python train.py --num_classes=12 --fused_qkv=true --depths=[3, 6, 6] --epochs=12.2 --decay_fraction=0.4 --final_lr_fraction=0
Rows from block 11 of a small image embedding model, named by matrix and row number. Rows with one number belong to one neuron. Each number is 128 + 32 x the weight over its row's rms, rounded and kept within 0 to 255. All counts start at 0. Numbers have three digits each.
Before each neuron's rows are labels from the 100 images, of 14848, where the neuron reaches its highest value: "responds to" is what is common among them. Only what is clearly more common there than usual is listed. The data: gratings and oriented noise at many angles and scales.
# fc1: MLP up (model.blocks.11.mlp.fc1.weight, 384x192), inputs 0-95
# fc2: MLP down (model.blocks.11.mlp.fc2.weight, 192x384, transposed), outputs 0-95

responds to: stripes at 30 degrees; fine; stripes at 150 degrees
fc1.25:056144166122177176115049165146172130135183094153124137177147141128086163082156097063127092113169156125121144123109092116100100153147121128136203104173158148139189132112093138090142129093172110157126125137110103101167159146111082154082179115138194086087126118112139174083125096100061129053
fc2.25:100166110112162140097138103063133172140141063163129134110151101128126127121151096145140081098099099160137059186071164127165148159140129147101119166133123175104156123162124106090130189093157113170051111037112203112144172139116146072069134128174115099117151135057109092125112057070104103109

responds to: stripes at 75 degrees; windowed patch
fc1.101:116068158133115111187184129169167081047112149095110173134105137139174150156125151094088155198099135095110195128143182147092156139081078095117112088147150232071150087161163130131144103150155117116143144159122114101184087147127175102156140100112137143096088086194101168120132163177149151118
fc2.101:117136165143142173100130138124164060100183091101149174062156112126083156080100146144150104141123108093097137094195157129138073134112092064115156056177152199101173147107154095102177148132135125159115141155080177101091132121085160142070155126140132095193152159191148155112117099151175186097

responds to: very fine; stripes at 0 degrees; stripes at 90 degrees
fc1.132:129119098144137097132106121088159150067082179083121116144123116141146091140126130071093117154113113115137134104096129158139149133132119094165105198155129131112133150152162132149106169134172143100088162133168097255153118045114166164091152128157109148080152108118138128138161140165096166126
fc2.132:119181162156106132075116080106154144114123070102176173064154020073094144064109117155126107135117108122149123127157137160150119133161110099149096186145153118131145197129146132068135179177112114124055128154135157186109145084115152120074130098131115184152130128080122114169136135133118124103

responds to: stripes at 0 degrees; windowed patch; fine
fc1.54:129120113130128104204119126100174060093134185118203125136135169165118124160102144080150133142094128006111112083134128154087129180123146150132138146123108186113125105123151139106104150110108177065130105166172120197104147103135151073077108153157140108085125124132138183116165141156153164141
fc2.54:157089132211105128098105103132158134089102127161140134142126118143151131164229084145165111058141144142150134120151150105096096087082139085074093103125123073103112123108117186197145115121088122100147154090108160112050085158214091094151122174139149150146079080139183062130055105097110073129

responds to: stripes at 150 degrees; fine
fc1.9:105113125110178153114068212146113114140190089162148148164118161151096141091155095118095117100146109138113142152112106104123070161116116106162151092160151138133165101120086115122166087000191138135127116126101082103174142148114078150063174154147184072047119134093114162108103092104063099097
fc2.9:117163099142182122110138133069152161118139083182112141132146086141091085128165098128158128073110110180097066154066130159165133139146148118134147154151131162138155123138138137081116193112144146135048091043150195138130152159127106084060148120186131128136183142057089134133158059083103100089

responds to: stripes at 90 degrees; very fine
fc1.238:162090101161125088133103118093154148102104124083122123141155127122102100150148151083125121107098091133128112083079112136139068088139100095169109179100121130140111105152100111134111125092156143093099178101119057223164108025120099157111134132126130132126165073097135082120130120130140148147
fc2.238:088181189139110154061125049093157129127130123100130160087132000093132181074102130165108115163124130150149154122167154165148169133165139086124112153151147142112118211090137138091133168208115082161078147140146200171096190073111170135089118100132130152131105138119147089143121094123113124104

responds to: stripes at 165 degrees; very fine
fc1.144:123112191086126180157177132120147057174144155187177125086029172164149162154143164138157139126122114115107149137157135138121130120103144109095151140129123255098150123144163116169152087139100085124213156118150158098144167097182157125152179148175151126151081155151155124070106146145146194124
fc2.144:137149128137169114112092145177085138135138140129138123137142103160086127035120112173111166089125099155110114109152096105144095096131114109115084088078146131185126114153137103159127151146218130135164153174084081093088075172161096255110122142069129126080120168163090149149093151213104132155

responds to: stripes at 0 degrees; windowed patch; very fine
fc1.30:155173147128123139140137156120098132106097190077121099072130170096181123156124120117140130124138163006148122149102157162147097109104126176133135175185150143062182153146168094093096128116129153059128111131124135203174120082113142094117168148158144099089127112107097156178136150140082152136
fc2.30:111189159093099139133190043099128159131145164127081121135144082111160145149144165128165098133112161079146165103085093152137151158151121189128186156146115163111132159150154129088109158181052139148110088135143206145139153093084128087107102101153103084204144119145141124094167110072162170144

responds to: stripes at 135 degrees; very fine
fc1.53:131110168142121146162097109104126068082154117113152149159078128153169128106065136069081170117145098123144185084122107187139140166133099131170098181152125131107138153174140131142143161146101091041111092211132104190169109115211134145147144178121158156047089144166179164145153128146154147145
fc2.53:123040090111172088092112131228151110163139150135123120137084081160108116108121092129130164146108121117143142146143139110119124131075094088155075129099121114144104118118124086178169149090114168156090097173122062149136081136153096170184149161134114199100088131173134118141111187150150155120

responds to: stripes at 135 degrees; very fine
fc1.55:132119151186112107110138125095135095113146217135121135159110122129154112108108089087085140184121189084128170115140169111052123110151112097125117167094118126060105144130129107188124157109145135122089107175186124217154094106134159149091138117126095175142102088094105092159058129137099126088
fc2.55:130046072151197163155178150158140090127110158119186149108104088123095105119100136134106181129093056169115096110102092124118126096130154074146088141119185135161109098121158092176121117130135193126070094167127063165149116129130113173135124200142136202123108151128111116141141189141117125172

responds to: very fine; stripes at 45 degrees; windowed patch
fc1.329:131162151121111121118127138098177081125142116146119164107162123135098110108106101080115115154113089112164128109131173167122131169123095182138107168125085114089096161115131140128145189111155140074120036187186129255104141111135174118064120119132099091121143108096138157143165112116123151121
fc2.329:124092093122119096184101134151125123134105189074106065148103110146153083165117152097139177185124127086104168078116135167090106092101116066148121156120136182093134122155165163176108130167138136083122142187142094176185079115148168176152127136149134151117156120193142141096125190187138181173

responds to: stripes at 0 degrees; very fine
fc1.6:129140131153158114151150160096144123039096189112127108107077143142110099145130090104095131146107128040129117094091142168111139156106128143144113180132123145143123155104171183142090149123178168051108132120152100229176132053131153146135126131166112140043130109089126167163144172170072100100
fc2.6:083164167107119143112165066131135129155129084088126201094143025079113155067134148152158078149116142110124097148137127127141125126156131173119108169150163157107109168174149088107123161138070127182057094134125190137107138080115173107101127059145126158210148137108139084155137154032135129125

responds to: stripes at 45 degrees; very fine; windowed patch
fc1.110:126156139176133124136070186171085111116128152088101098115140176091130142136144079103168130100182163047092135137121109151121051083134080161110150181163153140100205142158149137104102138105100128035181103123072131186126097101173096097093162138100151096143121109121085154163088105113099073094
fc2.110:135173113116104142126135135106120185139152162179110094174171145189158121186132189118140133119125134099091165109084131162129161134149140136098181134109086124115127121160145115127142140177131094134170121128147178150131158111138150136116140129146133070133159136171128147079136067174166156131

responds to: stripes at 135 degrees; very fine
fc1.262:146069109129136131140136125074115113138090090140154161152074126127128105148116155127159184124094082127138154079092065189152072196137164134180120143086138129112203117151099188141111135144072129028112113188129085147141107146199148103140130156117117154106097105139114205116149144142161159142
fc2.262:104063107115132089078113143210132136135108133173090111147062097133131118117164089123146143153116140134158125117143121124113162145110130107138072141105095063142099142106129102124133156138158166110122105173121059151138072159149126182215146121076127237094073124137090115143115224144121129107

responds to: stripes at 105 degrees; very fine
fc1.288:140110107107174150196103198153172115139177112112210139149153168141087134124132122134151150120152158105109122084140106088093031124108147154131189107136131146135188069147091156152138121085090163128126163182125116104137137150129078109113165144097170066170140133137181198126118129147127172078
fc2.288:156154128199114157135186142147168139109184137146137190172178109154083110150120176147118137102116164140092097126126111096080118123134123180171177137167197138165146119186169119102127138127111157172079131142180123147133136135098100103094152152173149103151145098087098153136093120127176133121

responds to: stripes at 165 degrees; very fine
fc1.330:103089157148118181120174119078147080160175115198167145103099161182133131153130151130149167111127078119102120131119165141129120187155153117119157103126142194120161124176173104201175103132162126138171150115164179098106138109139130116117135184168101127165072148157123120095093151096165169180
fc2.330:152126139146149155079102157186098116131128135147145129176140120152110131103120107183066158126153101153094127097166095107178075115097101094114133060118164142167122112135164130179124106126191197145180149133123098077075082136145092213125120158106134117091103158193093147138094175198086133137

responds to: very fine; stripes at 0 degrees; stripes at 90 degrees
fc1.280:063096120129115114151113133081125133134183128124112124132125127108101090085127093067156166119101102110119127118077095192115112161176083099158163193164162136144168150135138120124143177142139120059093163142167095211165106061119077098080134099145099148133146089114122168076161147144104142145
fc2.280:165147153150081167109119069110176154138159098168158153141103113140135150102141210165129073087093138139124135113169159120122073162148140099146161164116159161092136126133130068110177184130093075176123195145118168157125149101149163113105148117160209127152140108081167078078092151143249161114

responds to: stripes at 75 degrees; very fine
fc1.201:088040135089122120115170100158114109131148143158136172183043128151170173111145137094104101173142121120141179097149158163131132191138126100143171099171108169098137087148095092151160103155122095137139140161103119110132102140135136151160137156101188147127091119168150114085138144111163194138
fc2.201:172120147098129141159183134139102074131125144109182196042117138160070090130062177126165151147064073066117105085125142110099126126125090091156121067101078189122118140103135104083140108142123194126140138156119106105138176142108159152176157133132098134146132104168116175120133110151160163120

responds to: windowed patch; stripes at 165 degrees
fc1.156:101077157109145136132152136135121057101131191193116163136064199134144171094101128105104133174088113069130156129125145203077112144130089106106173110125117213118107088107112125158118133107155157067145115212175128124126113162200161133103147149137080101079119128158107124110106141100103120117
fc2.156:069105080109117094115159092045156185166119109172060121137146069122144118204183101086165115109134127169133152176058125148131158142166157094145098185111122048106154129154099066194154196079125125134062118070133127190129132091128138121102118129150112157157124087051129048084136113081110130179

responds to: stripes at 90 degrees; very fine; windowed patch
fc1.239:112112120180105115132080108105146131082144205109125118173130128117172125122138129041084111174130189117133174090153174148091136160136129100139120180145130121077113149181128115152107178109127123117103147178181150245154104100142169140052145118124117171078125119127108110157116099132109126091
fc2.239:148088121118170152089110196172114138125130111137208136088107088155094142075082136204091178121142070205116103146176137111157127114123132065133084113128148108176144107108137117130163133129207160151111148179090077152109123146117129205101139165087116179099110178123100161159148164183114119156

responds to: stripes at 15 degrees; fine
fc1.178:140065124114149098154133117107127124134158089140127166114097159187116133109085175118167166143124115066127114098091140131100085166167175178204079127106100130080201090132091125155162158107122101099103131206100077113172085176156137149136144172088196144137088097130131137091135143122164184141
fc2.178:171140070142086100111172117057102191111079126125090113149096089164154101136099153143134151125070145149171104128108098189160185155139147154157073159100083066138079168125109108121050167163115148048120112133185098181146102151158130117143104150085148176071117155069131130170157158166152166176

responds to: stripes at 150 degrees
fc1.294:120130117105168090101105141126158000143169095144131172143133120126088151086129061121116134101110097132117082139133152075115067149116095130149110130131088199121143127126063077144155066072170154151088113097070078088149083077130100147087173167125132099128135150089113108149119076085135139137
fc2.294:097117061102078166107119102102131255086155073158132100136134158137125030159122097107132080112140104111111100147133133146161172137138135204101160094159136131121147088135112166115118143118115113167086144109124139097162203180105110081125107112140132122120210098082141127090157089113137132152

responds to: stripes at 90 degrees; very fine; windowed patch
fc1.186:126116103150090088135092117086142139095122151110129114147160138161149104161151173059128112144105126140132133107088140189109129174157127092156124198160094128068141142157120142110118150114128124066109152140191148241123113069123181127027149138118099126082141135133135133109161048144126158130
fc2.186:139173161111115116056074147124090159124154065144148126123134097133135186069105110191121108111206138181130129148194157130188139121153092090158123141130091132155136174114108150062186150164181088144173187148093151152126159114103136189083133092085104113099151165104122154148153101179120116117

responds to: stripes at 165 degrees; very fine
fc1.307:070063130099155168162170128131122029095132192140178139123104174142141152148098088113093165169133144076103144127122139125144098135135135104115154116160150241110147094162147095194152108097142160107168122150178172137148113135148155133135131157160118116099109128154112123084089112109128143176
fc2.307:064130091126125117109158094097170214145136132177097097161142103173142103213150121080148165104159117151125121123050150140117195134178183169132094172146147041122141103161135105190171151150166105153083096101141098144141098148130125146162119139114144163116113107072140098083146154132136141162

responds to: stripes at 105 degrees
fc1.80:158119153077157097201098188147080130168113102112187177086088181184119126070085112141150158089128116129126105142136120114137084106094132145116084134156062134080139147104100126094160080074129101114174175129095110109122149146153147152138205126167133070111129165113167146096128147119076102085
fc2.80:134220138197184124123120120178123149137083207131069107133151066112097128136182133161155152085104143196128091089132110105109101122108132169072096141086146121159085156101129130120108147192098146101129162072118118096048061158154110121159120108149139077118111153156105126128107105138150101121

responds to: stripes at 135 degrees; very fine
fc1.93:136130156199130125124122118094153092128173196116122131150130121151162134107084096078085158174151190075119173112132165118024128112152105122143094173130134130073104144141125103177134164123148092133100107186165114201178093120170144149082141143117134160110099099114133083151055123173122136110
fc2.93:141056108149189164163183134163142099109128150105167150098108089144122107130092126135102188137109068165119093130093117123129134086124133073146067133139183128148098117132164093197128124130142192133081104158145070143144097128162114177146095207145119201122108149139134104152117186135117145191

responds to: very fine; stripes at 90 degrees; stripes at 0 degrees
fc1.152:149161093112117110135118096086158137096085165107166128114150129152167097171084184109090125199085088130149113116058137174143173179112160106168098171129084145098110153121168139112107138128149153128083137139183116219149195079095184143095120154164118113060166146115146137127186127179157199172
fc2.152:131210146074121136116125055102117138123093114103134127103129119123163132101070106110106076185105162102174134133116158159178174156134103146151120175152095170096133179132158157062090173164119106171125128152139157173161188094049185110088112075155104090113162156124149128102206109128125166123

responds to: stripes at 0 degrees; very fine; stripes at 135 degrees
fc1.377:108126150131146118100135163108183103123140181139108117125078111121099112125141075077108159195122152057123155089136171126121137142132112115143146161098119142089129165129145128172135146114181170082085115126167094231157079057096171189124138096144078164148102102079085144118141176130103149084
fc2.377:111112141143174157149160088146130093155089154101177193103093059047080147078151125153146096128078120124150083129128051111133102121129148125099154147124176162162111140122144124102056143147036169165059115139123121137122150092105093081124121121161159188168100146126101107149118153044119106097

responds to: stripes at 90 degrees; very fine
fc1.27:117100102154100090144092127081135154096127142110118115138153126123105090128151161084152149111076124135118120106067116178117110130157108076168118211145132137103136126154134134109105162117115116046100164109168112239160078054115149114063164112133103147097153107106121146094156091147123147126
fc2.27:153186181136058130063100101106089150139172096150152141097114065099137163066113159176114119116180127144136135128192167161164128143171126083167143168134104146135125191113134109078159171195143078138120174165132163177124152061107163164062125093101122121123140149078131123134141118158157135147

responds to: stripes at 165 degrees; filtered noise; stripes at 150 degrees
fc1.315:085164186098130098131110143103089018128087139098123114092132126094095136129105099085127130144102114148134126085124092170171136117120117089139111178137143191140119163124161134121074005146156139107128133072138084071151120052106139126142158083159126139078169136107115161108161096162091144105
fc2.315:098102156065170135144087148175105128138133092138175101116107139124124177093152153165121093097165134174100091179152132067138135112122124178106146048135137171141157052136093134106152085089122118189144156082055163050131182197102121127140136109098144084136164181138145094104133128102106089107

responds to: stripes at 15 degrees
fc1.210:119046119164198172139102112132118140110129164104163118118054169046116111138128132112085110165155138110140143115079131142096054127141105092143183147149167129077116089132089148129118153112054175113118181137115107141214121129116157129157146101119122124125135082136136123129127142160131131090
fc2.210:183155189152056075065127143123130103134164115101122099138130139104148163120120137167130100107169173105127176115147164121097134118116093149167145150127083122125088156068136122114162116162130089112177079139133102145163100114155137130141114168088153111104153108066181099164110140198152134129

responds to: stripes at 60 degrees; stripes at 120 degrees; very fine
fc1.285:169117179086095124211173189140115083151120109171157137153123178160140102136143111137068162127103159113118144147137116094117147139075169180128105094122123139150099144107157163193108069124106191142190035119127148115130104141128100096145114122123120118108088154150091176158111140091090086088
fc2.285:125155140113079129126112126102084135127106099148171164093119142094147093067114118176140105126166087115191118123217101165163131152175150177174114162139086077169128147085112158083142118149131102082165082110118122154114179112123118141152115130037117176123109125101127117173165172129113102109

responds to: windowed patch; stripes at 45 degrees; stripes at 0 degrees
fc1.228:137170142172119110134105206147093137106106156084101105129142163117128097128155097129153144098173140023095147110107117148126087091115121175119137196153154142131182155160181153120086147127120131038156116114100143226135088074164101107124163131157151123116130107113091188191115135137089067097
fc2.228:121188149113102123132195051100153166157150150156101133175166088134135131172157174136155114124095154070127164095074106154117148149161144187117185158113106155102128135177159116106125155181052109153095096115140184150137136082111130089125130088180135083174150099141133126086158110082181186119

responds to: stripes at 30 degrees; very fine
fc1.33:170124094126156142122116184133094119057104110128156137083110150140148099136092077131072113141169092130114111171097116114152073113085097106178117100144101131099142103111123134165136106000160164113135100138110096125159165143107111148091133206148125053063155142103128116171128122153069150163
fc2.33:132177099150169147115103126110135190091119129125127145094184093169149109157130120148140144072142124152089121140055118151147122109127141092120106133175132131098163127156147143116150188127096119110115109063134210134101149147130164107079169118157128082117165145142142125128168061154135130110

responds to: stripes at 165 degrees; fine
fc1.328:110117164095123137158158170132098078160117137191200136118080168162137161135156136149149115095093132133103124136150090134137118127100140104078110142097100221117120130169158096111113103097087111127241159112115164089144153115225145143155190114167165128098113145127166124100144143145140161088
fc2.328:107185189125188116137090148191085126114098166089117103108132124148122167087119117174109136158150165134127114057157135130131112076113092114056089107117134169136075175131169131144089170149184112119193156140104151068089090137174158204138157100119150117095125152186135096132128158186103125117

responds to: stripes at 120 degrees; very fine
fc1.351:170105163085095118145176191142091111180137108180123146167075136134138105080155112152104153107129161082175163162141133112110135193098171156108126103133114133142098155104128165139111127133070162126207090154148173131129090156174095119143135103099118127132084141161112200154117155089112082056
fc2.351:109086134101074119113138079085087106098158090152142149117062153163145125136133138126142119106173070125128155156207135178171144147183137109138119116162072122133133129128149130055164097137133067113188105073106153105102194129095125108166130128111102154111128163163147124107184154099134124141

responds to: stripes at 15 degrees
fc1.171:140031107118148098175165127128115117140133095128188164109083141121098153162104132142139145159147131108120097118129132113131105135158161090174132110142097152118191065127105130149138111132125146128109179089088094093173095125135166087164128149066135157120084145116101112112162124129143105129
fc2.171:119118109100074125090145119136136173135080148100101130141099070145149059182137167111135148176125106116118174069131127161145161155098141122152097122119124101092108173118213108162118150227108115116165140204135078133119108136144139151176134129165158187105121104186148138107156193172177218156

responds to: stripes at 15 degrees; very fine
fc1.126:099035097149155118176131129144192137075194130099119104109118173116110112086150097104139093107116151108139095122117109118118143118163100149113150110119123139159107044174091182068125143087162183122133181219128101125147168174122102127142066124078111150142139138134109114159170156084066084133
fc2.126:124134131127158109083089139170150107144156158105022065169137147123119150160138060075152174076187132161174148119078100119142123126122076169198139136116114143148138137142108163155156059100169143066107132127138063125166036153088072175151081134121118078140175147103119157139154145155085168180

responds to: stripes at 75 degrees
fc1.206:078035132151169191122102090141138134069195193107130090117057165098151129113105091063121116204170109121152167079148147167103104161157094094126182141166139122100118121190126162162161155113109137104132146185134103151165095166170137139157107138109105157141060118188184100158100164134127157131
fc2.206:138181134137096096101117150100113130156183098110120098125161150140085147160103106134184130055146167147110145149133139122123112086139092147156163133151089141093147134069120115083162084125113088141168119091137102108157175111074093094104129121161170062142207132086143132084130102155120133130

responds to: stripes at 75 degrees; sawtooth grating
fc1.39:143082126223188215112082120097109117133137185162117115091145147118153155159101119136132148140145120130134156122140116149060100088167122106097107109056173154115098148124096158158128117050107102117163143125136158129101149151206114110132107164138125118156083066145134103182064099160160101143
fc2.39:164118214168127152103134073089139105185136156085128180129131082106145118112105104155115138123098161113124193142132143143128124064150103077113124111124172149110068225094144112130105163107073094172126158173140203131120153134143148124106129123194122135157161098175170103131072117110104104083

responds to: stripes at 90 degrees; very fine; windowed patch
fc1.107:122151102133105117144106103082171140103121147143166124135163123175152103160096173087100115166098103141166123095083143184091149197149139099141110179138090128098094135136122149118111164119137131114110141148193159232107189083116194128051112151122115111071159135137176123099169047163141170148
fc2.107:158209150098105121086080136111082157116141119136108109154149146166188132108070120125081141153169148156150167133150172156162166147154104099168118145133087137120127178104130157090147146166204075132203150171144116176138151118092155179087131103114115084064160153134153164105161091182116148121

responds to: stripes at 120 degrees; very fine
fc1.139:091108151100140122111112143145142108126098114111101110070081141088091159140137133087174116141121085122132082125134119191178055137141093135133179117100120136101192109144108157091149129070135159070120063165114087118158146158117175127148111104143077123171185098108106129075171174115104154159
fc2.139:107097149149089139098138124097160100126080131137182177125087081134138115163181152145140116161121119098091170139198147171132119139138142048113125146100160080105168125163214108127144175131122114138108076166172171158067157133180181125100176135181112240134111085141113109121107196118126115089

responds to: stripes at 135 degrees; very fine
fc1.267:113120155127136136111121121110158071127108137122114153153074116102106118105165136093155165138104078118149180092115090206139111180132120132152158170102126125104166151148119195094125155139101153000108085197167079211138109114127158126151134095137091155140100088122106221101168143130137149114
fc2.267:119086116144166102140100153230148107152086195114115128127118093133115095117137085099143167149093118114138143086128113146092099109078128063137083162108147123131122145137157119163100175133139181102090106191150071188127071127169135180167154117117117176118119117165099121118134179156091138104

responds to: windowed patch; stripes at 0 degrees; stripes at 45 degrees
fc1.102:144157124130120143127107134070095127145132125100117130086143151119163099141084099090135157136133131097173147163057101187127106137157144126189136175150169136083166168105156141092116141087154105067110124149165097202171154069098104077058132150166143075089135113101094160127092114142091134155
fc2.102:167144125072086136143136098114109145189133130168135142174104154148154142146124166133145082124104169100147165110116129134132114127172132161119154119098094221098122103161098116126133146165042087151173137150116173130154133106172114112128128113123147085166110122173170111089134117108210160116

responds to: stripes at 150 degrees
fc1.258:169104108183107118145155102090137042129166204142133165128129130181171141163083160142144189116123141133172164132095191109030083150169172080156129149112102164067114114116112097131180037129110100077111122105174165159116102073131142122121099195105113084150094094132144124146058102140154132178
fc2.258:108079134023163145147094143145078091175127061159110089139102141138136165140161143161144110114173109201126075150133088074197189119116162171130155092140115178157163114110100149127135086117118132190121134086057163070157155134103115130134142099105130101170102166115104128101148130074114140127

responds to: stripes at 30 degrees
fc1.169:074135181124140155164128112138176129154188157158124146183141139158153184104153151059149111114122197107157235122123146123064152175138171121114173114165147147102146121158105107076167133138152090146144129200140131101166142154126140140112189101108186118104092087165137180077103109105126136081
fc2.169:109158122125170159136177075070138168131141087146171178063173057129115160127123136158121105125080086185139087173053150129148122161113131058087090102150146158109140136159147081104126167123129143170085146041114204072116155186122167092084141121173110119134109151153104096141115076075115128122

responds to: stripes at 120 degrees; very fine
fc1.271:178094141119099118215183205132094105168121156153156175167065141150109097084147109153098193107100159090133161120144093103073140139090179166108144109106131136140099141074138164168087109133082175126190076167144127136113113150161084087146124116133153135119080142151103228161087159117108088057
fc2.271:124092131102071128116131095088092096106134107148142154135065161129152118114131127144128094129169093119159159159221099168175150138179138115142142120142074114152122138103131158055143096132123078113181107086130146124107194141108109113175113117099088164126118143161150125135156154104131106102

responds to: stripes at 90 degrees; very fine; windowed patch
fc1.7:131113092158105097129088130080145148107117147114120113139165124145138087162134159077152126127091128142126122097092138181092119138151122085156123203153096129080145125165109121120105171116128121055105152123180141242131097068129173124034163131103108137100150112121139137103158072165132166125
fc2.7:134174155125099110073082123109075162148174064142134122106129094108140175064097132156124124108201125176136126142182154156168141131163104086170121153140088140154127174102106144065178160163178082131145183169113142173127147090089144183070119110091109122109146163100134127140150100159113113132

responds to: stripes at 60 degrees; very fine
fc1.76:128149201092088103186137200116099059147125101125150150145149207157120091139122120123081162105108134109106138135095116104140136111105146142129083125090149153162102147162154149155102068120160149117213093121136096137160146086154155139153144094140110145084143108127079158128139127083083056112
fc2.76:121162122104089096187158171166121120158140109138152147124178144099058117043166146202142146108116120145142040132173102083121095138134177198123140123112130150157139097143080119132099075116142155119140101124090084096108129114111122135147115111057137164181108136091072104130132165090083104124

responds to: very fine; stripes at 15 degrees
fc1.331:111071155072159137163152158212117124150169087145176162104094170130114192110122118148130116120157152149096103155156126069127111106096112134093127046130113129133150044112050122139157098098132121156203145118063123063126134166161103127168120138083173098149088164179128105110111122091120113134
fc2.331:128141129166109127120117109074140151116110156115104128120146104134156092135091126087132169147111113120148152096111129227115145164150152126151099255129142133087139176160165127126115179135126117031112122143223130255124116093133165124096132123152104142119129093118132163144149123153128177145

responds to: stripes at 105 degrees; very fine
fc1.114:085063111160197142149127116158122124068180134169145124144129201149124142078136084107157102105157155114128099107123112114100138160162097154098133126104120128168115073136069149087149168110136146128171190145082173119110128163162097141141085148069135118122118150168124126153134123086083094121
fc2.114:122151149148160095074083113151142086142122177108051069161153112089136167179131042068130159118163151169157141118116130124134139118132095163201103179101114131141096149123120173164118046113159141087087115083140062148142047117131102170138080121137096077102152126074096136141140096141107146165

responds to: very fine; stripes at 105 degrees; stripes at 15 degrees
fc1.22:121000087112166144192125154148123139122152103117166134117090164149109103110113097140168104134151134084129113103134104089123101135134153143130139096121133141138167049160082183131128151086099172123145212232093107107143144172139104126139115130086141151152112112158131155154169164086102124113
fc2.22:167150129158126097108119146146174102157132165090070063175131109148131161187138124116163181108147173161127144097080117109093110102096102184197140125108131150116136124136122151143129070146140126095092145122163063103171058149137085154153110132138150081135173124084133162096126149194159190156

responds to: stripes at 15 degrees
fc1.47:073085121113160098112135128160147139106142131091110112084106143096112131072125091065184107144132100115150099135108125184158132165168057154122115126142113120140130107179110124082137165099193150078109128225129077148131115178093122157120103132078061151142129149146092107116175161089053147166
fc2.47:123128150117120154064169137105129169099172086163115110141102169192147142166154152112126126110162070089089129152091132122172175154136108183155170099118108101123150133136149119119172104096162128159177083119130112093145183195081102108147106186164129110102127176126115128104164167116121144166

responds to: stripes at 165 degrees; very fine
fc1.229:103099166085154174141130165174099066125130142158139153113073154087155174057111107153086098218134140120164167159183142108145108157100124137103154076139133240133108124092142133140117100111127154143202131120120135089114151147099104135141122119150147094144067138203120148139102182134086127121
fc2.229:178134171136118143121126145152110097123131145096156139126084155090117141078118117195138082140093170095161134168214158127110087125111077116099151100136092167104081155067150149091121086121102133070177147147177189112095146053093096086085112127148077101144114128165120112162112160096119100112

responds to: very fine; stripes at 150 degrees; stripes at 135 degrees
fc1.157:071135180143139187149098151154120067068095135109153129110139129107160121118116099076074116185181092100103147062171075167164145126092115161123131151173185140174135152160163171165089122155144142127184098131154086125138178097166122149154145130142171175070125144199194147157146124188085134078
fc2.157:144053109112226111095098094156121042101135109126095049133108069126136158085144122123095116122142114236127076141095146100118124142138113137179133142129112180115129094111075127152132104140122172148033116104087122115149096093087107184085113141128105096125146196070118119148122095128121138146

responds to: stripes at 15 degrees
fc1.123:133042114113136117142124142101106123168133100173209169147088160162111123142102148125145167137143097075131119095098138156100069164159188139189117143099131136086169072139064118147163137114119103121145144184100080117167098165192150145133163170077169133110093088128142123086098143141157169139
fc2.123:171130112105082097121160137085073189128099105126115140149103085143135101117081161160107157154118121133164106104126118143132162160158145203176083175099092068119065165086131156161079139194120163082141084150164083156146117132133122151170091159067117152102084142058134116173165182166149152203

responds to: stripes at 165 degrees; very fine
fc1.70:099054178134119131174173166158168063116142130112121171106107164159142169126096136141108130221101172108078181141157178112072118116117073097101142073156152205101159126127149136164139099125160129154170150137173161095111111137136157078121146132152127118113120130193121121085091140172112118097
fc2.70:138070104102079141086092088127078089111119079116112133152113104087140096096122167094057072157092133136159173124198124171146120118158113070164135094091158140102087088139095079169151136098129087133123131166108103127116078116164162140079150149106138160113112098138100162139090097091160113134